{
  "dataset": "drawn small creatures on textured ground",
  "train_examples": 101725,
  "crop_scale_min": 0.4,
  "horizontal_flip": true,
  "translate": 0.12,
  "color_jitter": 0.6,
  "depths": [2, 5, 5],
  "stem": "single",
  "learning_rate": 0.0019,
  "nesterov": true,
  "lr_schedule": "wsd",
  "decay_fraction": 0.2,
  "warmup_steps": 530
}
Rows from block 9, named by matrix and row number. Each number is 500 + 40 x the weight over its row's rms, rounded and kept within 0 to 999. All counts start at 0. Numbers have three digits each. After the name is the row's rms in percent of the matrix's.
# convs0: expand pointwise conv (model.blocks.9.convs.0.weight, 480x160x1x1), inputs 0-159
convs0.218 128:497505501527506485461473517480563527449557456501464513568532453483549482509486485499499428515541500491507497566476541487519476522499548495556455503523502514527467464495538525506423526418471622511552499499552547506497506466498508479571446492519493431497416406501551499487503512508503565501563510464456495471474488517470490545497513577496476501498497491497527488448510503410503576507508593521532499500518357510478622470538498444491420563555484500500485408452487500507503553527507421
convs0.219 071:469535532511573499528489461454501492493501499508534506499520484520462496565500493464492500524493499508495497579511502519545488499479464499472606498428331478480502474506446518481578474504370522486500453471599499501488510503516510507518502471536504471499472557479506513500603489490619520489504484509535505591511500489500532527590499594505493498499451551504474502499515609488509492624483383444455549489471496499521497498495433477502519469505512516484493507541463527441501502501496500
convs0.220 148:496491508449582549513474459539509529496413585500588495537501549535488508440408461457495489509558499503516501466472476429518486425486466597502474528508512504522522505496474504511551528454486513454534477456509435516512476527498526524445509539537497508499531535559410453462501486521481456498511534487478522502465461413464529513557472485489462503511506517512505494540423488456411525525457501467524526417502570479425473634491494529490485491499514619457530499502495456418427530528558491
convs0.221 053:500498500500499500499500500500500438500669498500500500500490500500500628500541500506500500500500497500490500491499446557500500500500433431500500500488563500469523500502500500500500500500500500525500429542498500432500509486500500500499499500500500569546500501724501502500500464534500500500501500580493500500519500506500500498400429500371500501400500500500648500500500434502500500500500617375503500500500500500500500500514500435500489500556500500500499500500500500499500519500500493
convs0.224 146:459480524442488491603470493391527501537524495514493577516495484492499531515588460570502521541486545505488502503712508542495508523433493500468526443480447451425477486508524513575470526557492412515532484465465436508489472522493492547513456517487459509459474366509504507474495500496486559532490497491508494477501496576467516592476571501573487502497511475547538433503476510488471498544503502518507467595508502498504501489464485503516480502481471439509502531468500487478504449557515492
convs0.225 139:497475504470501501503465496536513484436507461512511502497448459492499490516493563475570496503503469489383491434489475502546500513455474482494517489467500498505486495544507410561528620563451494495638486570488530490586484443514488543443529480495541409497504555497485389418566497503478559479497459472511566475503499451547470482567455467541510504554498505484499499470502459488543544478473490525519516501509516515503505501469523459497481540479477422522564507499503518506499485634616497
convs0.227 105:529508479509497426498469458468489544532502527503515499453568468511503538495507496478462504544501498595514500645450503501502444527493496499514542562520483505471376505478554475483547474529516471578460514511495498529501496446519453513498532499596489499487491513529467602489512528499494494529519509500498488495419572551501484561501512514480599589360496527412494484495497505497505495487459547499499483457506495486622473517485478459402455450504524457490505522436527491434514524482536498
convs0.232 153:478498461501500487518552463541546521583489555484503476611444470487623499439490479485498485505508532524547499530520403533524503564548530567495439499491503510497474495538501565493473471531489500487528464485502453541529557485501523514501491488555579489440458468506465500475518522467526599428511425453521499425530456390526517516449523457498499474481507455625501500474479427524546394493477532477575520534495496483509504508502549471494499494581540537455431531481485546480490532476472510
convs0.233 150:519497518475555496469531530620500484478498499509466497548444513503495492509485531544571524499503466500525507527501455511497432501466502559503506530506410545510518532535506499516575480449450513489487557510511488431456496538507502441499461381406474538500506545473486501503575487463537511573452477520486489524476506502517499500494502480472464457513486501462562509488510355496510449614510440477516473465511512598483516503498490500490429459544480486570490559538531449558515488508653493
convs0.235 193:470503438503504533519521453525513494461508456546412475573498467417509575527485503513498513465473476531500505497553392503579510524530519508494494496505447432498499540494504456539499531494503533506560472485486523483506502457504504434338503490502511324504493504472568503483518509465483577497487469448494477558520495502493514500505581503503486550518525487489469525502487423529468486525493467489517526532492495403630498524481508473452504582536503509454473553460510500500409531504511504
convs0.236 153:590458494563554552428474514642379470483508479505490467471527564521502430514472539524496556453473479471456505485526530471488488481482473476601509494522482398438467464536532438460493488402511477500523432505417516476522542525480491530422523522519511494510520491500478508526486476484507500500520532509500482506482477505499526487448500531569521400494518496608491508488473522486498487539600473472557521507571470510600572497520480506510528488525476442505469491511500513502486498576490448
convs0.238 142:540492476479534542499593492497515484497532537427524386486521488434452501553501490448547510540496556500422500485463524493527497410573539475531482472459512499486452519449485462461505568496622517513506457460381537519506464503504566486495500501497537458493523506511510530485529500505479482566506581578531523488445469479510473484536458488553494503545465585545479563586482398498490483510485439506469558514469518399509498490481441497561523522514468491475534529470484470497539559545503444
convs0.239 159:518507440464500524528543528499507487534466541489519502503562505495476473475482521477500459501501539562492525521505484557488500508507508504453510500547523503499463461497479500410523541437483497545501508467518470497516497566460504423500512535499492407484516515469505574444422462597509451554446474449591503474393503468488578481490487500467508615469545544494478474538446450525533520488501510534489566515460473495694504449517497468391531515480532518563486470495498493532521561476504525
convs0.241 184:631575504489494430505497580497491499481494454407498485451501474508475528488508504429518454501471576458491481504507492520474500340438473424563553423527511494576503436484522467494533499504524471507524523545493495503455528499513394545479560428498561501545501521526446448656524485479493546519493497498499500509475491498514443516480538516503506498512526573510501437505511449444445535549508499519519467523530505501502525495484422537482497535459461518497509482463500486526515508493576513
convs0.243 110:565508462540480530490512480566506514476515583502522492505472561491500500496564519514488491594546501485470528588500449502600408481507505501534470494502545435469596460516514515450506500552464494524510576480467501501486492532491470546494502457504483509500519510475493500494509493487475507495486375516507564515493622500518492451521394503527469475505509497500542500558507516499515508466525458510458497501490517517501528410496507384505496498548591481527420375486493580448475433470451504
convs0.244 190:424505497487504503475496470506467516498462501508461536528514488500477462576482470563490511477495411498501489504582517551556502510469495500489536483453403422508445499559505492449473476505533478485522502504485561525461485499473462494607486562494452402569436446483495526578497483513500629513492515521503434510522541447499533509508508576504546494482461521520485520499503496487467508537506581502558469555527538394401541498506500494558490501516537541519460507547482581465506515411405465
convs0.245 102:469349502536484503508481500515535512483491547488571640406494564525565484471520519419518486543483509505509493494501505475458458458452517527495505555493499519501505434502440499492470506484532399573497540485508530443448509539479506490491491475434507529500486467491516500608522513530507531512523572564453520514516488487474513491417500395500506501498506503494523441479439379498545499533614502500499536517514466479486524449528506501500500499489503500576410526510510512503535526496507430
convs0.246 144:515471504486500477471561493446524494488506539509534496547540507442466481499483489461485428513484479506503519524522537386480494483566494500498425540507502616499555436401422534500564523371494507442598519493431428455500503492508481572478495473521476493494490422492473560478497496500521497624482509505565511522588460483522464534501503511545460499500504562611491511489554454560525483498571495495503514506443514518494543506527517495467475496472520507475508506504447491595482507495448509
convs0.248 126:494444496475431484504579498433481493424502482511500483416560442487490460541521490520570486529484494418505468474481453549489518500538575552518501474530578422512504561511529475479470487513508429473496510485458492439582490502496469573503474504498472542506486504444509503459488540501535506531527529490574503513507562515496494504539476498451510488644430523495523485498577455501530497502510547496528537503510477483600539500458484481644478505479528493502502443507505495520472512404393442
convs0.249 146:511530587548480500420474537555510515490491446499489547409469470502501478500521469518479526509492617513587509562467464497430504486503521501507536492364513496511496441463461473469475555490484556511491494491479509540499499502541563500471487427535517480493520503530501509500520503456515462506561465559470414495523457581487511502498527514487513500504470517539547499482502479518540473438567372528519586436498492463555499445486495462463575510457451577421539493427497480495485509511585446
convs0.250 138:505561510516500554520500551498439507492556517454469510514463438417543548496500552516490427508465496502513497519494405515441507480499565479497550487469571498493514506476490469493541493535492474497500491514500449492508502439510413515488427500467532497530499498505431457498499467519406512448508562503469506484550613440568468505519529561521513470534515496361520395539500453525494656532501549541500499504482438468488500517515456539476509541497527459591498490511494498497510541421523486
convs0.253 150:405505505542478494558522505520482471531485493494509441503498502495451502567509532453498438485500550567500456508472571503505429547526538460467481434516475431502504483488478526541420515514478514448489494405630512615614477444462502495501389513501500515547534470482506456591493493548570561500448447455558478571463494471486495499487508512481507498526521508511510536535495559492502482528522509538543520497489511520465480483382484464502535504494588556498537502481449500482502427494496513
convs0.254 122:504464528495437492498503511495485436497480541534610377507489468490477480491543533488499479487517503485494520519499509482558464502512482540489493580544450499561463467487426553520540532574456558426493484542513619492483490455422471491477561500494516475504484494534559505507514466419479503515498507469545515594571488508505462494496516527513488463474467570473449502485501518552518507549474471475498548514557522618433497372500464471483524497482488506408454457390501501498499533525523494
convs0.257 143:505650507494546454504499482627488465497520428496446495553496531473511506487501509580505532498592496525525455487529562458521416503552492498533504415495511539510500467465515461544468497435538504484500487499488430550502498448661430502538521499498484567517463507500606504549483408500474506467511519504539491491463526526470497493554464501439499490507471501498463407527489470501496507510565401502525474435491553464514487469451499518517495539480431479495497510505513470516535492501501490
convs0.258 048:512499535447505500712496509499473525564492509486497536499547490524497434506535485549467504476488478504501500463505501498504495500511520501502477496535498490472479433504370523478510471500507498574500558496529458526488480488489499505512498503508532507410500631509519453560493492512462497489578494428495503345456614455523559465505502509499502508556511505483530476514497462556507470490503508587500504493524412548529512522547497473519473519458451501526492462499488521494528494589521469
convs0.259 119:488508461518508495513442484488445503397489436481512503514507483423485498497501514512496592501379439566488529493499525515537538495400481493484501573486602498486507491500498500504526563507542463479588500657497495500495476488564489513506459512521488516552502473506490493516507419437478540499473539579496482483486500584457556502513512522461489444546508503501498496507513555492505604542492472502494473512503492500451565563451554497513465504500499495540481515484430491472576501363502490
convs0.260 163:493534432486485546393541534594417528487443531569541501493533427510510534504445434506504506478513492496442524461491530533513498432507493591574515491580503495471506484497512516457522471493478509499497512523536514498487487476536481498472466486503516476514495548562476505584570402509488550463582452479487549545506578496486548483591473587494493495453560496369504551500525502505450460466476509531505490432563500469507487477408460426520500489496545493507501474428491532488515521500501545
convs0.261 138:438558531452453509500526515590526502478490486546508481473561516526503453525461497500477504546529479486526603493484490503544509551498514488437514511500490488504486416499445467417456565584497463436468499483473501447507514524500468549511504573509519523451549510415478572498483468451436538384553498518575425475514534508510548421504508551493502497511523516427524535525457497410590498503567502444492439614502500461478490479530523493577504490494496543539515442550537454515502499487512511
convs0.263 047:500500512500503493496491501529501501500500573504502500487538491500496493508511628525499513504498492499389462501415533491522503504537503497510496498399499501501499502446530500478507500498500500502508471514508506500499500458529507495492537493497498464505519435701511500500500501565495503500504460493562450501511512508500478474521508500503476511445466515505329489302658500503503500526491496492450494499503502499453504498515501523478508500500491501497501500476494499494560626493501495
convs0.264 062:499497388483509592455572503545540482550555481500498436454439509500536500502499501468496480498432504498496648505497466489503498499492380531503520574503496504492509483508455484529456501533496510517575499551577500480507591543492396554514514496593544501500512627493494519499505519496469489501481502491470476525499568468492486503579505505501488507496517473506448523472512509549503500532503531501556469465486495519461497457511500490478502337493417459509491564508491463491489535559501502
convs0.265 180:545477532483503422508516528462522502563508525484481504469487546525545468466473535435472489497493516530493471559508495499434466471473515474573459565525489457396466477435437456576537457565523479562465503494558489490463556414498489522471526497451452521419484519525513503498490496515542573537517486534513431505501556490548498468469499538530504500525519505498496478471457451496521596502457488486486460501548528484632500531495504506499627512483494533557598417469577430482533499444527481
convs0.266 121:444501498472380481497498466378497507520544521494508494463490492543594511476626500507524496531498474500475514579474480463495422506461503486516445517424537493541525498499530510539483537504442615503476495503455463547541516507482504529497501578493528498503486484501501402491554540508523477569473468546541504429505506546520497505528502456482566498463491497498490374456508507494502451513502503491459499412563446563463477532482548494475502499544510485508570466471500502545461547553609502
convs0.267 112:510445541400580525490454491502500497509507497520506513506499499493498511471503532554531469505551460584496374633426491500492493446498445503550484575518484469491496496521508497499467493476498527501461456472503457397441528530498501603501525549547516558473524502436472513501594480504516515515502491484619506514433541500552533478504500507414494472471433508520499500499585497503476480500477547506476541512472493500502497518522541499526486454503466445514543508609471479503568390525470492
convs0.268 084:388478484467504480469436473500418476478679527489505516494426474461578492509532546504621414539517491507500469483569509501588503491496536496502458500500502500510509497593483496498525545503482527507448591536513607538447491498484501582509490456473459433496462488496472479544504502503631493540507510489515517552508505515410474489503495480501432599496501548500508468484490497510536477506522492507530472494468540487465490497489519492504464468501500480572503545501501517504501524493491570
convs0.273 017:500500500500500500603500500500500500500500500500500500500500500500500500500500500500500500500500500500500500500500500500500500500500500500500500500500500500500500500500500500500500500500500500500500500500500500500500562500500500500500500500500500132500501500500500602500500500500500500499500500500305500500500500500740501500500500500500500500500500500500500500500500500500500500500500500500500500500500500500500500500501500500500500500500500500500500500500500500500500500500500500
convs0.274 149:485460490486502523500511490531431486600470506504501554516439470535542409549498483557511506505518367506483476493532557500508514502478513451485470500516557496503492423559512507531390512501488475496458475483485568511443488492550458545529514560506501465445518543494491493585486452499510513551507478499504477440502501453461504509432571584502567517490515435516439493518488469489487527489593500491494525588563620494507490517496375515449532430573485481479460513510558494503477507499533482
convs0.276 149:468527491516514536471401518505502500602482434529513550553500490477514524504496535495508594582477499528521465451508518498428500434494502524519492453641433424518505451530612459491542487511494524441518556501478464546446444490510499467546479468569461452505521477598498496498427502476495459497569504482481500440515535439505490508403518507530496549427542485502504402468499550526496505481539512528594509452482461480497497503498516528558493501411508536489439490502520504495496508494516523
convs0.277 151:470526498525453488533466387454509505583511534502499516496515501496576528462510509496500484501528561534506509528496507538499561473493490496500501407465570481451491507542509499516458502506487490475500472468520520491574529502544535507524574507390436503419499451511552565389441567537500503548521495516576551500388506362499529485373562487508513504516528561488483493469505464483515489503491469482533514585497527405486510498474500465481460490474453487444513500511494477443507503479495451
convs0.279 141:595500523496478510532511527521481422531529617502420498558547519479496415465477570432485462470472496458508521482445457486491500499463489462526492522515514485490529516453509508496590460476524493530368460581500487508546503507496540504538497493595485467497450513477480489524461426535486520537544447477500460489500526527467464534404510465439488548531441545524519461499478503531564517590506533512528455488501438610602491499484507520504497497529424480577542512501544472512513510476470521
convs0.280 120:497528520498487453486483577498508481464484474462574459490480410494569486517566604502503449485520506476426561504381486490513484456473593442438500433495546501537509500488507506540494489569488447501507476572496584577596514534451453499505499482498458509486488530502516416499536520471493597486464472567508524435500552540491481477498501482502541499440545527431423455510566496583491541486530497457485492501458505544501562503498540579479500508496499483524506542488464437500472487547554515
convs0.283 185:438501494539502521476498463489531402503499525478512468469481506481516536525535439507457515434503495536504588513487442514508376507490503488479494498494408535529445503467487520491474595495514502486495499504506481637570500571444502517482475499573481502499540466499539531481499529468499502495471499486488449502504532487500509499494438471506528508510480491459544509500462556482503419499447568511543511500512481453568538577522595533477505479589566441548513526518447497619570492479500377
convs0.284 148:511458527484503503481492519615491491427522493475516509513590522508552557488608584553544385501387499493510481498522449459508503499472606417440520535467503494537477492439365506498510461500517501486526402511500503489508491460502502520528502503516519457509429472518501508559451509429483522491496508521499489489486540470500519561499502488570552500413513485503516502476495508496488452506450532475409514505504487423492493536496614501496488419483513520500479533490513499540512561467492534
convs0.289 165:500511550424491495505527492494561514521552471507494499548561488511471491498506506509500470500510519567491540494498475460488460546481515372442583559462458454510499523652433389534501501496503488431477487544357478476467503490503526543496510516531430626457510509513486510468508518517530493484542498499484515485451536506553514490526536467527545473508500418547484458529514439448490449459488456514500560504490488539513516491525500489500519494494514493349543501516518488510543468499452470
convs0.290 163:485471500510389471536467461412592476501586514492514553522426485467552480405463468499524501546533523520567501498489505470497572533542505499470503508451500517520527500529588559511527520476507499504509493469479479503484450563501541599490439437518502468511489497514473519558593486497563483525531526442504518509571490455467497527542501495414452560507444501547518493497530508555497529499494480492442532434439489550488512588498424464474431462520518465495477559585476506448418487534466493
convs0.291 152:537564622490471542519523470457505487486498499511563464482515455500461498418500483510453498494490486499598483498549471489479508480473499529374435493526523522501525365559558517494496511525507491461569483431392505568435442504566503486583447450533419502470545515550491491448537534507472480552501500460508492504550523479532620480517498449562499496514540520497492564471509549469510554497418435499504492480520488557517499499471506514527529481496457564555494499505495524503504496501493526
convs0.293 133:561500466497492547510485510537470530499472440468581489427477532522503436508504466481444577514520518505468495497511497424500452558402506526512497486516534502514494531487485560415451617553519502500477523487485418621484450511497526503492501535539468577488496474581478504495504494564543519513506535518436499434510505462499495508433498491501494471576519542507522522499458490450520471423506509488501485410534351467593457493553497501512540478526531493501471536492431575494503528486498537
convs0.294 146:448642519503500519510498505503592526526509429501486470534517503543477522466422461489384480499495641500527570483502515476513506489479485505502497496513495398492485450514500480488511503492509538503470388437512497520516469496495532524461516478567512461512542520502452467480510469498529524471527504499471429513545478481493495486522490513505492496463436500406505478489589497416521475552543552519473480458549473514493442522491582504517491480467527479533593473516556468633509502468494562
convs0.296 102:478508495436498483465616494506506431512508524583501508522588473498582510521433469492496457475518518489518501565495491500523478508504520519495510486423506546527440539403493572476533499438471479473470449506435521490492583492419505561404525500561499500534485429525553506439472572515511502517500464488512472397494538492461568541489476498459493444565424498468522460530503547497582499514504500507496504547612514488506502471570498484500579562502519457495488547525477537453498515560478480
convs0.298 123:567455521477500435494532476479494570488503499445527481506492499483537433471505415521500530602538467450541519505460395435489486573533474461521514523377488481486485428416506562507528389413504451554578445543505498530501438567455522530505498398546510501490417454539475478494479473497539525527544530463533517457527522478511499512503533478466483449499501529519502546543551516555522514479500493467468531564496531572477568482462454508521490510508486472434512516504543499533501490500557507
convs0.300 105:497593467470491484375501493489478523503498610482495500519474536519493625459468458501502522675487489501507512490516522497509494463539478487514503503500484544500545481428492496548499503508570512521387504513447542488594502450490503550482433489491537513483561504508524451415493533479560474415456491505499523512480481524475484518525488489464542495534502471508510515503501411498506425406473489524512505478467497469500502432490499445504568625499502502491515549498511547513500488477504462
convs0.301 114:509518503492492495540395458506499570493439513494500482476510498503523499465519486503468484556498413516496481503538567501508565529512553508500503430496474509504488504535501446481434463497489492522479500454496501504613388478489545498496509524481452444437533520516506487264445488502524619482488503510458514461516615498546511514490485509518475483446511487459506571532430436499497524488511496535507536498545502571542500531545502492535546532521507511472526525524503498455492489495532470
convs0.302 145:451509479548551490525619477487483494446468513497494500530478427477500500515455446500506538509469464497478494516442505470529454576502497484591442505473493504492447580514507487553505503472511470509528493521451469500459449531507607539514514523526479494526513606447470461467494533515502560500508522459515495491540464503437491517571528517496500553508502453566500571507511467509572491463537523494504444497502516491504577522560453599495471503478450560508613528504398447474496501465400398
convs0.306 104:467541497512372504472460589483509534540492486524503529482501495441494484493478485513490502519491492538497485510490499538534500506513532450491496561504443489484530502502523475498533532497484500467500572488486541497511502500441506497511564512499648486501500551510534506501518496430536462511469377503471535502372450491492499498481492582511574500532505560373528595506538555574396496505490486500482500411493510541500503454385507437487514503446482498526509492479587500528506486500528479
convs0.307 146:525466480497491496539604509525547593502522475501437498485507532487499541469467502493478497439557446538528437499519446492522532563448494473522530505501492499563509540486502542513480495395468514467516549419500383520532512447547484506390492476466514500531516521497503573506465536533507493455433498497566498578548523561484467443581416442487501495551490472447516476514594530485456505492498496515549536512549530505406441504401471551479495456508471507533531458479522538447513508518476452
convs0.309 121:461466562411465467448508514491483502540507501499513495500508575499556531480459498484482439500432454549524546500392548470457509466539576478493442501509549430536526517499503499544512405487500498494535492488503441516499510499490495503459528528511545499563465513495529495542512447500487504499477466548498383472480563513473485592590449521542548502584464511474491466496548512492509581392490431527496491521447562440475484555376512505494500504531454504474498491503496504536479548538599493
convs0.310 129:563487537502480498424499489437549493610543422490411423413528525508510519500496497465488525599552562424509512434539418497468503552533522494492497452401572497525490524496493501537493500517466499514496558505485507512485527524522497467480504446441542491499523476510440502517496508485556419410501511435522466502542493496501414482490523536499508496479487443434506501537498499523499498502590495555553517520497638502434519458484426509513468564533509529502504498511511460483449480500517571
convs0.313 192:504595487528483480475527534504495435367500476492564536534502522469460540531495497471495563471409463417488500634505504467512507517451515496522460504483545545491502570496524499470497506568473459522487505409506506433467643524504504492500489529546607492503491497435552544509494502506468517452505459497505481520535416566499488464515580486503507571489498503492558499507591427497496492503538472483489471451511460460521502493536489453490481510500495496529583466541511460438512545472458487
convs0.314 094:482501466484445495499543471483526540464500500619516373523493488570518391630500420510479502489526453540443527508628550502502545521485478504485468518508483490542527500503353500505507496543557408456500562424500432495490452476495490553549513501489527481525498488491530484522505500497497496496478398518501511477525492490454499483499498490606517538478516498408525480517500500493482499496489499493533543497501444501508525502504492507505492438493515500500526469504496556493500634495499478
convs0.315 171:487512480468495593501567503451522515472472521474462523536527508489540495492501472501449482487504485498459496550540564495508487513471457570479504475465439440441506457518446522526498493468470540468479515508516499483489486482481505497503511461423394433519445501518536539570604552546503579508497489445442435500511498498387498510497609521409493584495484502587504562487429509473494488564545480525496535489531494488550444540501503471498561489516499568486509405481513488494495504378522556
convs0.317 151:469589512490499506582513476513438460481448455524477497582527509501529532476495476506513424504503479425517503538517485470514500526500501491550530498500569496493490537536535497533508508410499531475500481477492544415479526448597505518515455549565490432465514485382510512514488473532459495480522438495471557526666492505531521439493538447521520482496535525559503500471573369507489437491502501461490460524504440527531557499539490479496441467563489476493509528540513572478439536454464512
convs0.319 136:609502497631517549500491495506533513505490516479401504504499493463600493516500497498507530523509500490421568489500525494452496476473587473457471457488505547500427534499541499596516505495492475454512403499462470494505499532513436552493498564437476493509470496512472485473455430506648465497519558504444509459517522515550499436527470484502523501447459504497495501555500483431446496481477501490485471519512519506636541521510416500540492519470521486571483532488451474477547521494497569
convs0.323 124:461494432501620548531501494502471485506492508521381423525503448497504540492537437485518548494535487535500469396497477485503500488504485498521502509499488497504500579516538496537503451508489456478542515580502538555442450501468650498593491482493493474582514444428491542503467529499544462557479485576445500444507513481497494495507501578498519516480497466554483548539503522504500478369503466528498458531516627454429432505498512498489515490485503491466504557503480546507481501479515480
convs0.325 174:564522493585492474485460500561455518494617543505432510517499521519427456524505607507486479468501467446467499344404511551550499503514505443491504489529506458527488557450532461522540498499486497548541497583510503504491569497486497475493454495498481512523424464508601501438542511497501504432408508493576472498494609527501526513492509442496536503491479522487444502457500487504485426504485509488458523496501503501500520531496428515478526565483538516508477497516390511583487474488503490
convs0.326 194:497480500492495501481483502489402470492520569513498415511495461526570335502540415498458494457542463511524464546520490528521435449505518562506494579506474604467539506571529561368498506468491497498519486495534512485486434492523503534572540473488471517488503502520495499523515565468510572536452426515499544501516498487445570518512489592530503548491512509470497518508509498420506536484504498520498379516498553464413501465478481536505538520476544522502522483489500498461464475493427505
convs0.329 107:497536486463502590433496465468421511569357535501554508500511503518536493476526499456538485444472526446415497504500505522482508520491517454560463408492422601524447512533453500456500491467503448454509506492529510503459556504468455523524509494494517506578524471502584500502408501502456499616496507496500476475501476503491583526509531459506511462523593513524511528515403500512499484518527531493558506494556504487485490567515507500499625481500469494490505462405495500525516459505561466
convs0.330 127:456493499491530484482497498404456509509496502458411530521521518500457500510497519494516495526462511508490498541507473488450530375450488479537445505502493483510444442504611516510518450536502527454445517544357513514515525505530500520499475498566498545496605528500491519497511464492481591584448541523507555460578589517492488492510502510465474493481457536489442542492462405510501514479496494479458536470561606445522408495508497490496435498546499485545385486496507510500495530536500542
convs0.332 015:482500501500500500500500500465500500618500696500500499878500500472475507500500497501500500499505511500504501502480501499499500496500500500506491499498499501575500490494500501500501500501497500500498499500499483499500500500500499499528500500501500500500500503592502505500499501500500500500500508498502500533437500503500500372500515500500500500499500494500500502502533500501500496499499497501497501499482500502499500498500503500501500496500547496503373500500500500500500494500502503
convs0.334 129:499504493503454495491450501500555447561506491477520469531535472505466510485434579490470474505489485500501460496467466511571459493503525531507483540504525504501491568543575508446510559508509548494472516496613482582495455507469494456502550551520594485551563432476400488506463480517450555565529501530507565521481511491525472419478423500444575498488490548448434524474602497471481485502485525541524487481513413514501469527421519530521543510483511426480511437493471555427473541544389496
convs0.336 165:487451483537498500475516485539505411529499499510423550495499530523500429522432502533445506512493516495491470477495509481477481440472445522514549502508333653490520530441548569455465450466458466514521470482519498490489497488533502500552500519501426555516408426467506468507497475552545517530502508513485509542505544509489522499527468495403510530501503609488522523500564421495502524506453577468476615499511511500472502451525515498489503522550501515470496528481564518494495500459591447
convs0.337 149:542598501527511421441404466497550508487512488507530479622485540504522499519409512531499485616483458467442447523516474508517494530426529531499502586395490499509498572499497514531425628526492510645503496492497508494512528510513492530562465481496508481478470519503515523492501451499434503446479502485483465545476520470588510478512483489483517457481486494529480457431564471494470527514496493501505441459518484471421450447531528541454503498509503499526505499436565507502503521465529543
convs0.339 114:530486486449484504483483479514516499527429512507442496511469509476525502502491504488523495592473419454497495516531532511501475502511480477498641456428568455570505461662572387529528500450553534477568606510526582510494552429479501458488503400629489475508528505502499508503436497491501492525499518524462442510495502501495584512470484474491538507443510504488494509496504493506504526508519450564504453491525502464461539539521500485519492395500543464494472501510494525474530465516507501
convs0.340 007:500500491628500500502499500381500500499501500500500500500500498521500500498500500500499199501500500500500500500502500724500503500500500495500499501500500500501500499500500500500499500500500500500500500500657500497500500500501500500445500501500500500501500500500500499499500499500501500500500498500500500501500500500500465500500500499500501500500398500501500500498501500556500500499500504532500500500500672500500500500562500500500500500501500500500500500500500458574500500500500501
convs0.342 149:431490504482540531535507516492475366434499417477503519546465488513465528603450442524502499524464519474542487525507483466575570456484507510496502409534512498511469497507491509507432494469481530518495513497545490542448475529433521513518560510443426588519510490438495507504426517415499500490522505502516502537466550439453526495526501504483564542468495490561527540505503497508465497504503483499545509546504550573405499396494477483500498518567398585522505528466509528546500455396519455
convs0.344 126:535526511525454472460476500506458562426490493512466503526501536505506544486480508499518473576500505512495480477426498648579516487561392499403452494503483492508544503479534462500494503563497500579509466471442484442540519481489490499457534499485527474504489528439504506503486500537498493547469486459613544483494554474457516487489480458559507500512507462560543514451563567492607465472494408507504412475494496460500498491502524447508488540498471586587462517494465488503534494498577602
convs0.345 010:500500500500500500500500544500500500500500500500500500500500500500500500500500500500500500500500500500500500500500500500500500500500500500500500500500500500500500500500500500500500500500500500500500500500500500500500500500500500500500500500500500500500500500500500500500500500500500500500500500500500500996500500500500500500500500500500500500500500500500500500500500500500500500500500500500500500500500500500500592500500500500500500500500500500500500500500500500500500500500500500
convs0.349 031:500499505498493501506500583465499504500500500595500500500500547676458469500500422499500501500500500500497498477500500500497459504503498500599502500534500501498498502496500491500378495504500490498500471523500493500500500500500650499500575500502501502500499503500546500402496504531574501500502496474505551500500556518500429500250500500495468500500494499500500500502500471493500500500497500500506500509500506494667499500501487499500493500433500500500394500500496500493499508489501500
convs0.350 007:500500500500500500500500500500500500500500500500500500500500500500500500500500500500500500500500500500500500500500500500500500500500500500500500500500500500500500500500500500500500500500500500500500500500500500500500500500500595500500500500500500500500500500500500500500500500500500500500500500500500500500500500500500500500500500500500500500500500500500500500500500500500500500500500500500500500500500500500500500500500500500500500500500500500500500500500500500500500003500500500
convs0.351 122:502501522501485554473511475464382514506528448500520504434537491528507515511505486570457523514476498488518500455441512491520500480499467577484486545499485544472482652458504531488488474551499521505499504507583461554488492520477608470503440509421508500520465487363485493555530494512522587510505473344481439463581515509513517408488498496475466505463497561482501533499503422520474520521550486535543570503497494499502519549528489469500481544570495537436521483493530475519521504522449460
convs0.352 153:505494508393501464491446544548483437507527506461527502498456527539519497490495505503503510531501446537521491498503500496560549425539498391440581495531494474496527429483498449508464558638521466465529549465472497531494504500461601527504502489492527516499502526528491530545475512505510499528496496527476543541508598608389435535530389501493511496470483487480413456489463531606504473497462454522459455523546473514493557499492477417500497497520497476436502441529487492536545482484520521
convs0.354 151:524481495490526490501515436503503420411457418554518511547506488494515499516479488511580412419565510500522497617517385493524503489483507501525498482422514535492534504553520512550503502447527447427433505455512465507505486471489445500475442509506524491565492440483529510485493529492500480385478502496514514462471498515476503499518511534558526501548538520525497477547590459515577587463496487511469430490493523452419497503489416519497566556483493508500548466497473509413513589501563471
convs0.356 190:505540484443451545445498512487496492494501502493465480492568499485515521523499563489526499501472428507500508512498490477538500507481498525512560506505643519501501478525393476566509516505508515504528498599479464487501506555488437504509483422478475620513480490502454505469557526553505496494502392435498461494544648492497504485422504461504500493505502391464456380504443494535463525521505542494533539474537506575506446497506514413501519457537512553498497456470501480512523472499510576
convs0.358 171:481504533570461534510491495485484491466504520530506545529505493495527462508498492556479534569474503575517506536508499529412515502497524519508513469517509417462521462458457488493455530616503460514430545431500512506450526484515347495469545441437505545431548497497468463501517499491529500490444466553438484491544519533516517482497601541515489568460463395531509521503463472449516515484503475499455418522553512500500527505490405488477536528497460475536509554459616426555554537475490529
convs0.362 140:449545571498477488514523524522468493512493444519480503458518500506487565505530468454510426519553504517509509486520555550495480572521458482478526523487434487596467479552425449486527488508454474490476408547494548521519489561508494490504519492618446501539505502454499496505533509409510515520514465486559452479486509509545519528414540477510533489550452515476526484466415506398540382531500474462553501481482562513494605498501559498519508481563577493531502420549489459524475499495467397
convs0.363 057:547535498500499515499517497503509566494494467468563501473512499521499491483501499537443500558471500496467530505462503496504318495503536501479525531466503492418516462499494500590508500500497488498506502446602435505526555405476500487504497550500498506502518502474500513514627494605483502494570468456475500496486601504478382524505465507516492433528516507520504509474581499467502489503463424483533495556468500557536500463503472518502363501506498493499498491500540502504501488538378440
convs0.364 163:517501506519494483496494418547471503479436597617510476484507485494589478420419446503473500456502439483571509501536469548502534548530501523492428519555502482505503527496519597489482490482544494463481479483496517504447458500527468483504492498533566496419490537537490481477521563504622537509490500524544540512519415444534515473560543425478497492463449469598499602503492376498475493435500498495517519511485433482458497557500557494507479489474498521495480504522483530561435548519494492